Weights of a small masked image model: norm rmsnorm.
Rows from block 8 of a small masked image model, named by matrix and row number. Rows with one number belong to one neuron. Each number is 500 + 40 x the weight over its row's rms, rounded and kept within 0 to 999. All counts start at 0. Numbers have three digits each.
After each neuron's rows are labels from the 100 images, of 14976, where the neuron reaches its highest value: "responds to" is what is common among them. Only what is clearly more common there than usual is listed. The data: drawn human figures in many poses. In brackets: how many of the 100.
# fc1: MLP up (model.blocks.8.mlp.fc1.weight, 768x192), inputs 96-191
# fc2: MLP down (model.blocks.8.mlp.fc2.weight, 192x768, transposed), outputs 96-191

fc1.649:488513454534463484492486485511421549567489448434531522523489528441410472509566414510543559531532559475561515586500497489548547551509457598549528527627524505436523556535504482537530514519500493395510494495520522494573534525506538487575508503549547465523481493506474507487497502440407498460
fc2.649:504413481526449453523514494538506490440487480478581498500454590438443508471523502507544473529497559467625484508515448583535497483512480482510565514486484464519551509520380431558529508522439447469534454561479517493531559544508459484516516495508482497471524535477521525499457526440526535528
responds to: handstand (100)

fc1.154:497566485508464479481568467538553489487484494575476491458458568484469480470524494469447496571488528475555475560490535501498502489506447522464490508505447529576461436520418497557467456485546502539455461482527552514556565550533571466521525438507541505491476482468507468533548559533502519464
fc2.154:552560472540436462461517483517572507490559530518531503534501611487444484445540435383515437534491552493623524534533472532525470483467487488476508502542450498460488450471407454519503487494576509516548492562455531549543460481522533543495529499520574472477438561441493471516449546501489506498
responds to: running (42)

fc1.209:465440507539499539609478529545527524537433467514481548377494493453460506525547556437494494502496513523504485511442537456517539490524488477498458485498529503457576463507508483545503482525535531541521470548505575535530450481523469575432448502550433572562444570500589545549433530489542487524
fc2.209:544492531441481429537468454468539453494410458546581448495518496493455572549431482474536532514519518534546456508497514521531562530475546445427486444506462499487511522430515497516548463506419428540415485508513531480528481501499496528515584509541473516447540522468513495408529517577449571505
responds to: lunging (49); running (29)

fc1.342:546528500517500465500533502476495510473542517465522508468465562548432491521469459500472569550504507518511561515496503526506559522524397575464569561512438559503490501513523484535492505533540557489569530493534450568539554485479594527486562445548511511483451518509445439515546434454482496531
fc2.342:451535580427438499525448500493495468512391518452555512487460556479441519513490441496532499494548484516534405572529447502508480525479537451461470469560384575533552473456466543552555522485456526473570521501497519493534442469504482507510570525478489527523551466470474527467533496511489524434
responds to: handstand (100)

fc1.739:457477516510523504470504624472552451455531537496531475500471558530539464439483550557460548483523466535492447550518488428477518540512465455477488547577419512505458445414513475498503522454463473527513489497443502543488490469518457446519412496438443493535549522535527463523490530509600560519
fc2.739:526514479499533519582548476526476486500399466524420513438517450485466536548553521494575482472546483485497539456488525421479483469573493479478488541550519504552496448578503562509583543449515550452441526546480520451523485592537532475518476456539554428538478445574525529548578495459404515524
responds to: running (78)

fc1.401:532490480508531478426487499474546568475487503483504562566548534496562523463485574447509601517486403531462555408511563489479464520474503478440537463430480476449517508470477440467528472480496531444508497505510495517589465453487469497506496445526513433514548418495497519479439503568524504564
fc2.401:459498432454542389527495344565568484495463535545501493505545544484530474554512461531530492536507465477494512542491517458513511517467493458535445533434408485528554520430476459512460510503509537478445580544477512474514496459453434530460470494504496550464522554583563546558514497450517423464
responds to: running (44)

fc1.602:458581505537519478487525471518537495520529454524590511526479578501426392438495481435426532482511518532470482454493513487533483499524506577432515455542491486479410511485488495499485503549516468459507485489550432595493435517567598514474463458531545500549426498461568538428466492569521485444
fc2.602:511429515477521514503424495504450516466413451475434485439526417475600594568507504569604490515520508464502458497501530465446514459473455465568469575485511511528572502575541492505484521463459512509488539525450524437490489494417497464545478466465475471475535468542475500592550446447480524501
responds to: lunging (74)

fc1.749:496488490479523541513469501579433513580505513516507472468528472474570553507501463506495464478539501484433507503498486528497513590515479458588459519526532540541549487552451519504581520491512491458508561498482509559472512465473480485524499497559469508485522493550495477575503507476500454532
fc2.749:497535497493575523547465534585470472543449511574512512470505465485478507452556476589554459505486511480440493469437567480483546507540512470492540499475607514539527518620508500472555490501553431467470533465471492531508504552483504491513463447505549445500486445524505539564490535554431474521
responds to: bowing (60)

fc1.681:524522438510580444527490473561452552504508522535461518448505541500413508495520515521514521498559594518468636515503493474509459405473501458449589542484493464509536544512495495520531509501545481486538527493439485515486543585502513505411464480457451504537454540452519538540565389519471524497
fc2.681:548468543522596440527471471567449533469497562529477488414480534520521468447510504473498506509543481534493612520479527510573520500509438508525494597474519534516578595543486496533542565505485587491455552486449485508526526527522460453486475494575485487537470521506523536573535542451474457505
responds to: running (81)

fc1.622:481523509517515521523543529460418492458554437502425518484494513457554505474504480521445393456541468433521510596447485408520550503439486488471501474491512495506508488459508554494517446414441573449513554426425518461446539521484523470440498494450427507503540480459474519527531542509535484434
fc2.622:512547553559487550476501532566504531477487534447463398475551464534604507425535505532529509534543477526517509539505562534555495491458458545478466495479456448517526504532477560525582474440531504518476521533470510503512497532491491443565524480505439472573466525499603540502540477589526562528
responds to: blue trousers (45)

fc1.242:499524484472523500501458539454496514529573493420494528453520598532503539516406445493472465471515523578534536586486446551528494559543451519527505459474465498501489498507529447488490462485535463513502498497558434567527512475425516434528475518518482550506456472504598570492514507474520574537
fc2.242:559489511542467492499504404478476542456489469493470515543487548468514418524556495539477554446528477571531476525604430546520486531581471496528540542548440512536514608483499459492474552540548508511470436480494490497455519469481549456493489547426495535490493493506573459545465536422471541457
responds to: handstand (100)

fc1.67:444495499515558490495513463514571444603485512420505477526471505594537461455597476498508496451534507567469472512496505428511528496508512485546523503482525569496491490530490559503538535475436561530462475479515524473519478491532489479505510534506476570537490531565492530512426520493490515586
fc2.67:534498408485513540480463529465449453493514479566426515472503454514492519533521510568472491534484498459450504483492534451445494498481422524493506481509539552495534496488598563587464523523571465466473546530557540515516530475489500528484530422609513543541441425512480477508559541540513491483
responds to: running (26)

fc1.383:490608487414469525491524499553455516475529520582516540548546474536509522543478467429517467514470524584474483425535509510507508551460465551526462489523558520506493557487443455460502518512556529534508559464446461465472505546570441448464513534543460506390527529458505477503476461517526522504
fc2.383:525546456490485512505528502536502522503496522612568467546452524505499423474414453519531469538526572482544483458483507493535491499512546528469510458531475447514455478539512526448511464529529430537544525453487517446516583488546553450496508527534544512493508489453486525422404549556504570466
responds to: blue trousers (30)

fc1.546:491411475462439490466528503566547478479562470502461479431490498516576522473493513497400467487439501589553497511526459530528526545546449447483461585510465531508462510434468506503510437530548491502499485497469509572518511544494530505388448476485541512416447535471477521502477645461564471527
fc2.546:507544483486564527510477500500452515449431538555533557539547465496463463498488450449579502478496473480383463482492509518483444492539541499419551434527525550488558472517526519536495528500474443481448580580516436483484470476520533540573571537465514527506549450529464472508497477539489526499
responds to: bowing (64)

fc1.210:509498520464563516458474446534438538456535476514528536471541628495555543470601480535494510495505543505470503458558494481539590500570542533495513491440489488529563507545497479535490541473446484581433488537479506480475513504471538481481502538550526544561531448489443479596496536443466449506
fc2.210:461483437485427500497529498464522508551542465530534473545514516470514409531511457603512494505536535571550581455515538566541504475571562598490539512510496519516515515501435504507541482513526451514494442549508557546472572548468578478449464498477542528502465462469507473499425506498455477503
responds to: bowing (35); lying (27)

fc1.694:506493540489492497399485482538515518438563567550442489504550512532519484567475509473570490493505558489457519499534501509441482468495463497501565445531495506531509522445524511503488559447416495534467499636503540478452489522411395510510420547471482481510553517486476416474557481533491463485
fc2.694:493489593435490497495513484478501529514550499500492570482567538454464536519516549538507452509436526532467510479470527484463549480489490544483560510460512469535490505517462496525455591491466469591498514580480572481513562449484421428427487551447477528504562445494490439463476514437526499470
responds to: handstand (99)

fc1.90:516438504500495550483487520487554488509479555483522472580560439475486438454496473474510550482522497521496545426473573503502506541517534596460543413568561517481486506453524497556489504533506524503447453460510489550524459509563529503440486549500507580515503490495562504493403533497467490526
fc2.90:489452461506527545479485537508483539495473489513510475571576467490516532433526482494540555473482542433468502410516508456488558539546499584457586422553508484503465513477554464557462529506518482451431525507506483506498450501491551559456495558463501583492447465528496526491418502496464532515
responds to: lunging (25)

fc1.654:464481536487427505549549491480427471526448518458532505584569525514531438557514479580517536574464543418468551556505568462441547418442513514527433459505541527565498507463533506519512519457477522537551494505537470464558576483574497479530477442499501454549555533503550495500453486510492473512
fc2.654:481465469461458474507501570548456463505511499502561488469571513469470488532501585589540455447499590477503519525535476518492556496515539506451451514471626514534553448536501477493460505460516524509476509560485521412568547599521471479429495550508485468472529426491536535533546514498460529432
responds to: lunging (25); black trousers (25)

fc1.215:509492514542421507458481520554469450528505492492535489505484518446514520524514559558505463409479484523441442484475515524451447460442426516449482505598530530436441487540457550579584514532509462434471543527423482437515570525550519445524503506534502499490507500390507422519491490520428533492
fc2.215:546466455518536353421498481448486469469509496450502501498468537500539468512526557543517430561531464445485472536496452546542535541464501497433463499533530490436535537429529583475514520491555441494478488493568513481504484544558498503480511517475513573546486455465451463454487488509505490561
responds to: blue trousers (52); blue top (29)

fc1.408:487561505427541565523467507524400551492497523495533523460520517477477569471461524504531470519522526521471553474513499449501525517466525497483482480442460496581516473515448459514499480448458447509468568480457496423497516479472456491486503511487503481534553464414502485478486469486459494468
fc2.408:518521494433502501528539436541558511479401492524534509530536522460507550486546501463449481471477497549532524465522494527567495478519493541450562470515484518553517556482492459542582535518514519514447425518517478523444476529470573546460539533440540580478467486502511481623482489501426488522
responds to: handstand (94)

fc1.153:553522496487535497485439560503551482514518528565441392548517435434490542516450488451500505468485459502473471477535509479463487412407443503520552525518471466508554439444545588553512505557419525550535540493504551460456450506450473530498533510539472491475560514482471481538502377484464465490
fc2.153:444497540410568526468476504545434525463475507463496484454511509435459565470568459516499486474498533534484633462506557494530517454460549451482537433482433469529516444486397495489548531473478519514459508558464517528512457559455500492398531544516460529504486473467420487555543532470428513489
responds to: bowing (66); stocky (62); lying (34)

fc1.258:531506472545545468495571494456456530475499478493402470501551480463545448543432476549499484465571506435510506532569480465498463498509505469528484543507585447529523536523584463482565498505528546524493529604542557520536445532496550591532520440418451524451450513512512518452435490534488474479
fc2.258:533431616520465400542504553486500503496472472448457506476538489463455527420526496449533481581503555470561463506459532441542548499517454504574478491526511568498515443482561470508508468501589457436571504482482560480479545548501483485534409487517476454511480491528524527481548553449536543459
responds to: blue trousers (28); teal trousers (25)

fc1.595:542549487533508464509529430454499419454599528490448471496460495493539478482484520547507467483502420567470480539505517521524486555487436539535453519410448452507503543491511436442458583497532403482481485543509494536431523449489479613472440471495557573539507488575518544477405514493491515473
fc2.595:443446541434547485494514535481530508477464512482466511480574457480506581390532557468519480530493519479473479467532533478598537548498480497470562387504568597474440527508584479596496521474477420521519487478469464501524436522518538495508502485520490517483493485515522468489566518518554459484
responds to: blue trousers (33); teal trousers (33); walking (27)

fc1.551:439522523527562540545534533552494573456468538441520545483456505489554505449542480456528507432471446506478480428507433514522513487553533525569477489534484543447595470466453554502512511440455521544541489504542511517553591476545482480498476496542536469544532541594558499571516621480478494527
fc2.551:461479505526477492583529520505389465495434504556473576419510520493557435422474527494492529580519521462501440550473490524500526479477486459544481527493494495431553468563484559439517520451492547467592484526512589475496533530478538504552540480515462431490500561447487533538534541497495501485
responds to: bowing (29)

fc1.567:527448567506491574485454588518497529563431472459524522391453515531493472525509513449486440480459487468524469537435479501547480515450498526476522507452560531458492474537483490438453508473445474455533446410533559539450519553486539511490473467530470415549481585526462499512512446499480438502
fc2.567:421538525426486544569461472483541517522517525443476556561488575525457526435536527488483523598437453542558409538522445470559526544543512549457537434503543487464549496499495515484617469461477467429491467464493511419488538491480404525556540513466462515487542520489518541450474445487499456509
responds to: handstand (63)

fc1.126:493512482506442444470517491517540461541468538543497505430463597538429615519483495490483518505446456536537503483477499496487459535520537465480507546506402407439485450489496428434498424482529540478461487457506498515536521497545429537420454498476544456402502544508480582469497538600582509436
fc2.126:532547518459524473489487466553459444521461454541496501438495404462505488561550542607510498506463535473435514504483522473559504484438490462556525482490618516510444430511527525532460536538501528532420543524485550516476468525488546502469513521478508514538522515501520503501480521548479488450
responds to: lunging (47); star jump (35)

fc1.53:449563520482512473415516475457588479513457463473510497552491486528455509534497453456400523511482490476577491533514499540495481506484470486454547467539546549492474495477540532501553511525490467433473428499432538523466492593509543584524495445478558495451524522532453513456511510565424498470
fc2.53:512488525497448535509472450473473520544480479492575457485488551461453568516551448464516467515492539513524478580488495556551513530401494457477543540514446528479503512548446429596504532524513502462505474568499452413485499508462518525490544529478456547462511503422506380501418512504467562530
responds to: running (58); lunging (29)